From a checkpoint of a small sound classifier: muon at rate 0.014, held-out accuracy 99%.
Rows from block 5, named by matrix and row number. Rows with one number belong to one channel. Each number is 128 + 24 x the weight over its row's rms, rounded and kept within 0 to 255. All counts start at 0.
# convs0: first width-5 conv (model.blocks.5.convs.0.weight, 144x144x5), inputs 29-57, a 5 kernel for each
# convs1: second width-5 conv (model.blocks.5.convs.1.weight, 144x144x5, transposed), outputs 29-57, a 5 kernel for each
convs0.24 [115 149 154 131 148 108 122 132 116 121 115  64 128 173 133 150 132 128 147  86  56 142 127 182 130 117  89  89 147 131 108 151 146 110 178 118 134 135 137  96 130 160 132 137 186 122 143 132  95 169 119 150  85 134 170 118 127  94 138 115 112 122 132 160 111 139  78 135 180 119 159 166 139 109 118 116  90 108 136 135 139 125 116 114 142 135 103 132 110 145 149  78 147 112 151 141 127 152 123 141 139 122 123 125 145 142  95 130 149 116 101 114 126 147 131  99 132  95  97 108 128 128  76  96 127  97 128 164 168 121 116 163 123 122 132 136 123 138  76 123 181 211 162 146 125]
convs1.24 [100 154 133 111 127 100  99 120  58 122 169 110 128 119 130 151  81 117 138 114 100  95 132 161 131 122  60 147 147 140 118 142 129 154  96  82 108 141 151 182 120 150 116 149 129 117 108 113 147 140 168  97 151 120 120 175 139 103 106 111 104 151 146 151 151 119 126 116 145 113 148 114 103 169 164 146  96 171 135 154 133 142  88 133 162 168 118 129 158 126 131 147 132  96  79 144 128 136 116 112 162 152 110 106  98 157 176 129 156 127 129 122 133 162 151 137 131 111 120  92  88 113 152 153 134 160 121  99 119 136 121 107 130  82 110 127 136 140 115  88 148 130 132  79  95]
convs0.25 [119 134 165 101 114 145  94 161 120  99 113 163 121 104 100 122 127 133 126 119 103  96 171 107 155 149 146 171 142 136 166 138 128 113  88 121 151 103 165 158 119 116 127 136  97 133 143 118 127 108 109 145 146 112  97 162 137 123 125 171 136 155 108 126  68 125 129 126 153 159 155 133 142 139 122 119 138 159 121 118 130 129 133 130 140 131 113 115 130 148 117 132 139 124  54 103 108 152 135 141 110 143 120 120 121 116 105 138 111 128 133  64 139 101 116 209 132 100 128  87 131  99 154 117 126 107 114 119 133 115 131 117 126 142 122 202 152 149 151  75 187 160 160  94 133]
convs1.25 [143 125  90  96  98 169 144 134 134 150 100 120 107 104 137 143 131 134 133 117 157 130 152 149 135 118  99 129 105 109 164 112 125 165 134 122 148 150 157 126 125 161 142 134 112  67 116 127 137 104 193 200 149 123 126 126 130 112  98 105 150 104 157 106  88 146 136 121 125 130 104 176 143 122 109  88 137 124 167 150 118 140 138 116 131 168 135 136 130  93 155  81  84 113 167 138 161 137  99 113 157 146 114 125 151 112 122 129 117 141 155 126 165 155 130  68 101 116 110 136 117 119 145 109 122 142 122 102 159 101 148 109 124 127 124  94 138 105 134 157 151 119  94 132 106]
convs0.26 [152 147 175 146 164  97 112 148 132 184 111 117  92 115 155 144 102 148 147 147 174 106 125 136 167 139 131 136 139 141  76 117 143 133 158 142 157 160 141 138 126 108 125 115 112 146 160 141 149 157 104 147 180 134 199 109 112 159 136 140 107 108 106 120 134 108 122 112  96 125  87 103 162 117  83 125 148 158 122 155 161 107 120 122 105 132 118 125 108 126 151 106  85 132 166  81 122 149 113 149  98 177 170 124 158 111 149 129 137 106 116 130 122 126 138 105  81 120 155 188  91 113 117 122 161 132 120 119 124 131 131 127 122 178 134 111 100 126 148 107  95  99  94 175 201]
convs1.26 [133 141 109 114 131 154 129 147  85  59 111 126 161 134 173 144 160 153 103  64 140 141 132 103 119 148 147 181 128 123 125 143 113 112 106 160 118 102 139 125 189 139 138 157 121 166 119 178 113 155 134 123 135  99 128 164 150 122 110 123 141 110 139 141 143 151 173 131 118 154  74 127 105 127 167 133 154 132 108 144 116  86 127 118 118 113 133  84 118 117 128 128 112 147 179 155  95 130 111 131 114 102 128 108 114 121 106 124 110 134 142  99  91 120 140 130 135 143 109 126 115 177 126 104 177 145 158 121 161 132 160 127 121  98 108 128 116 125 139 110 145 149 124 141 122]
convs0.27 [130 157 129 144 147 124 107 142 156 104 176 128 118 119 149 163 116 125 164 148 118  95 163 156 116  92 144 130 121 138 138 117 135 152 117 117  92  84 116 158 136 146 106 130 202 136 152 133 127 123  81 125 125 158 134  38 154 144  72  70 130 131 121 107 110  99 133 127 136 101 171 116 135 110 109 134 163 144 118 141 137 134 141 155 103 137 136 145 124 113 133  93 116 120 117  75 137 102  98  83 112 113 135 139 141 127 147 143 130 137 153 145 157  82 148 165 106 175 158  96 131 123 126 106 156 112 152 140 111 142 103 143  99  83 135 131 119 176 127  99 132 126 167 138  85]
convs1.27 [127 160 114 125 112 143 122 137 155 145 129 140 158 130 136 128 135 101  83 154 138 128 126 164 135 124 175 156 181 181 135 148 126  94 151 146 119  86 131 146 150 121 128 114 154 110 151 158 111 111  81 119 146 124 106 169 113 142 148 146 160 107 144 118  84 162 127 140 148  74 135 145  95 181  80 115  98 104 138 155 179 122 127 138 125 109 142 114  97 128 146 140 118 119 166 136 150 143 107 112 133 142 154 111 138 124 107 155 137 169 134 147 132 148  83  93 146 170 168  75 104 141 105 116 123 130 151 134 132 145 125 152 123 126 106  72 134 144 182 158 128 129 126 168 145]
convs0.28 [ 89 175 164 128  70  91  84 124 130  88 109 175 103 145 147 110 141 138 121 185  99 191 125  94 148 112 159 154 128 156 102 126 133 113 137 111 142  78 132 136 138 124 128 132 112 138 139 140 116 137 151  93 110 136 121 137  96  84 147 143  96 150 135  85 100 164 144 125 139 132 138 147 115 148 146 103 120 168 150 151  96 165 119 117 120 157  97 143 101 118 125 164  97 143 143 103 123  94 120 134 152  80 121 100 120 149 156 128 135 150  99 156  90 133 126  98 126 143 125 129 119 106 137 120 111  90 142 148 134 124 142 142 114 153 136 109 150 143 147 135 144 139 119 114 161]
convs1.28 [123 126 106 139 136 161 107  96 103 115 136  65 128 129 138 124 129  94 114  86 108 146 150 122 142  89 133 155 133 156  93 113 133 163 158  93  97 111 134 163 123 134 119 177 113 108 169 120  96  65 102 157 106 118 120 153  81 121 128 128 136 141 139 142 171 127 132 125 114 121 125 112 148 159 124 157 103 151 135 127 127 119 120 177 108 148 116 137 117 120 149 128 168  69 125 149 142 116 125 160  95 143 133 119 135 128 131 100 121 121 105 143 113 122 111  99 133 130 164  84 150 119 138 138 141 143 147 155 171 115 129 102 150 110 142 135 119 130 156 172 127 167 145 113 137]
convs0.29 [143 118 152 119 119 156 125 163 117 136 112  96 136 142 139 105 119 112 101 165 152  78 167 158 139 131 135 137 110 130 168 120 102 138 130 159 132 112 108 143 112 101 123 140 103 150 130 106 108 170 149 144 132  97 163 170  76 121 117 211 183 118 104 135 109 169  93 132 123 112 143 133 112 148 142 114  92  93 114  87 127 139 127 120 135 156 151 160 141 170 165 110 106 102 145 163 135 107  89 150 168 143 149 139 132 139 148 134 122  97 140 101 123 108 159 102 118 125 115 105  91  92 114 134 122 160 157 139 143  99 128 136 145 106 156 149 108 126 106 125  87 123 164 147 106]
convs1.29 [152 168 119 111  88 159 155 128  90 118 163 120 152  99 136 124 152 120 119  98 147 109 124 162 146 144 126 113 101 143 183 158 146 136 150 139 115 184 123 116 119 124 108 145 107 127 102 130 138 140 104 113 118 131 133  95 151 114 138 122 142 144  96 128 147  86 162 117 112 174  72 149 110 114 150 109 134 133  77 168  95 119 150 162  99  70 121 139 148 125  90 129 132 120 112 107 138 150 120  95 176 128 171 110 105 135 149 147 149 142 114 144 119 123 123 115  89  75 142 129 177  98 101 123 144  80 131 123 139 111 117 130 168 121 164 133 155 105 113 116 160 135 142 148 136]
convs0.30 [139 125 137  87 121 105 100  99 140 169 154 139 124 126 138 179 110 140 142 161 102  85 111 118 143 172 112 108 141 113 131 130 133  79 182 119 131 127  96 170 141  93 141 104 154 110 129 155 123 108 137 155 113  99 123 144 136 159  83 116 166 162 100  89 114 127 115 113 121 144 145 127 100 170 159 123 143 125 104 142 178  95 118 136 172 116 125  92  99 121 107 132 125  88 140 144 135 116 132  89  56 120  91 135 113  98 124 110 125  93  98 117 141  99 160 134 136 122 146 152 143  61 143 143 172 110 143 132 113 109 112  83 118 119 122  95 123 181 154 107 124 106 150 141 143]
convs1.30 [132 119 124 136 164 132 120 120 166 142 148 118 125 128 122 155 177 115 121 157 115 107 143  82 119 190 114 111 194 155 141 141 110 118 156 169 140 119 115 110 129 153 143 139  90  97 129 164 123 137 146 151 145  78 101  99 113 135 131 166 137  98  87 116 137 133 157 129 120 175 109 145 116 113 112 134 118 129 128  90 119 113 100  59 159  95 118 128 148 116 160  93 134 136 164 119 150 124 100 127 155 129  95 137 138 147 157  87 136  98  96 170  92 122  96 113 158 152 109 118 120 139 125  97 118 132 137 137 118 126 104 147 122 118 156  76  86 109 139 144 158 106 102 128 144]
convs0.31 [142 109 128 143 101  98 147 168 164 147  82  94 122 212 162 123 143 150 152 132 166 135 142 125 100 133 126 168 123 129  98 105 170 110 147  68  93 169 137 128 129 145 148 131 154 145 133 120  93  84 123 103 108 114 152 119 113  88 141 162 127  70 116 136  52 118  84 124 132 127 163 110 152 120 128 141 126 149 125 123  96 139 130 125 147  98 131 115 122 122 116 102 123 112 142 106 147 104 159 147 145 136 118 143  90 128 133 133 103 117 171  90 152 114 115  91 105 174 202 152  93 120 129 144 156 128  86  94 144  90 107 116 142 141 136 134 114 114 109 118 113 130  69 125 170]
convs1.31 [110  80 136 131 131 105 112  86 123 123  91 161 113 124 204 192 151 165  92 140 155  91 139 121 152 141 116 151 155 138  93 136 156 131 127 145 136 129 126 118 135 136 135  92 125 137 121 160 184 139 187 139 124 123  85 130 152 119 106 110 124 112 150  90  95 159 142 127 101  99 109 123 129 147 140 152 120 149 114  95 185 129 120  88 103 156 140 138 140 134 177 140  96 121  88 155 113 115 122 155 120 118 162 109 154  83 126 113 118  91 131 105 119 106 163 132 142 154  84 116 149 163 139 130 147 169 134 118 149 111 155 125 109 135  92 151 139 160 155 109 174 148 111 169 156]
convs0.32 [ 92 127 137 141 131 168 103  70 107 119 181 123 106 131  78 157 162 108 110 119 150  73 128 103 107 105 160  98 115 131 181 141  94 125 123 137 122 130 150 120  81 145 131 149 111 132 135 120 149 189 110 137 138 127 129 133 121 187 137 106 123 113 114 221 153 105 110 143 167 117  92 103 157 116 135 104 129 110 115 105 119 123 140 146 174  92 144 114 109 132  82 121 131 154 128  75 122 103 137 108 133 118 117 141 134 146  99  90 108 133  87 143 120 142 146 182 131 127  94 145 119 152 117 108 107 137 140 109 137 175 129 156 133 157 134 140 130 118  99 100 191 166 159 132  56]
convs1.32 [ 85 142 120  83 124 136 146 111 154 167  81 142 164 141 138 108 141 173 138 144 127 121 120  89 149 140 127 129 108 126 101 122 112 117  92 118 150 171 143 109 149 146 125 151 157 105 132 128  98 142 178 156 128 116 119 107 133 139 156 109 105 118 161 153 144 150 120 157 142 106 158 146 117 157  94 112 119 137 169 138  76 160 117 164 155 153 162 152 120 130 134 101  99 124 114 194 148 168 153 131 136 143 116 104 149 133  61 130 126 135 142 126 140 123 112 121  65  95 115 144 133 105 110 168 129  94 121  97 152 161 103 118 154 120 124 147 166 104  87 143  80  85 103 130 111]
convs0.33 [155 104 136  95 124 128 114 106 119 148 126 104 150 151  89 135 153 172 111 147 149  88 140  24 112 130 107  96 145  87 160 122 114 118 178 132 124 125  95 193 162 103  86 113 138 126 150 107 137 135 132 125 125  96 133 108 109 135 116 180 150 131 137 111 131 132 162  92 147  99 152 114 126 155 114 123 119 186 165 124 116 141 145 120  94 119 104 133 134 161 153 174 140 113 160 142 149 118 133 156 145 144  83 130 128 127 139 132  86 100 128 117 131  77  89 165 108 133 116 171 101 135 139 107 138 136 126 136 106 104 117 117 107 107 113 114 142 157 141 199 105 136 130 158 130]
convs1.33 [107 159 135 119 128 169 163 144 135 173 155 135  91 138 152 140 116 126 151 101 127 111  86 121 124 100 112 134 140 183  87 115  98 166 168 173 120  99 151 123 119 125  86 112 173 121 135 170 126 160 104 141 150 100 130 160 133 135 143 194 115 106 116 143 148 112 111  94 115 156 109 100 101 136 143 131 149 111  98  84 168 125 162 127 110 106 141 101 140 112 118 102 132 122 106 134 127 153  99 154 132 119 111 125 112  91 130 121 116 144 144 106 116 143 135  72 109 135 159 103 114 130 145 140 160 152 138 120 134 118 138 157 106 117 116 114 106  76  94 170 102 109 154 156 152]
convs0.34 [135 140 136 149  98 156 102 124 134 127 139 128 124 112  95 116 159 101 107 134 129 122 115 146 103 153 128 123 137 160 129 145 141 101 119 126 104 130 158 146 185 104  90 116 134 129  99  95 147 152 157 137 148 160  81 119 114 136 135 111 105 123 167 180  82 117 115 125 161 167 131 148 144 160 146 139 137 133 100 117 121 164 108 166 114 177  97 137 175 117  98 149 137 159 131 123 117 105 120  95 107 149 134 118 155 104 114 121 153 138 132 158 146 133 140 164 146  97 119 114 164 107 116 137 104 112 123 149 160 133  77 171 115 138 116 151  96 121 169 147 127 116  73  92 105]
convs1.34 [ 95 139 125  95 112 104 105 119 118 114 120 136 137 135 127 143 151 146 113 102 116 115 166 112 104 106 120 103 125 111 114 112 114 143  97 135 112 149 190 202 136 141 140 148 155 109 147 143 118 143 107 108  90 138 159 141 132 114 123 126  86 139 140 141 145  93 123 133 141 119  85 153 155 163 129 169 120 111 137 123 143 113 132 167  95 131 147 174 161 162 156 122 144  67 119 153 165 118 147 151 154 159 158 111 137 134 127  87 112 134 130 134 127 127 121 137  66  95 129 122 148 144 125 126 116 108 131 159 157 150 119 133 141 101 118 128 123 152 120 151 153 105 146 153 120]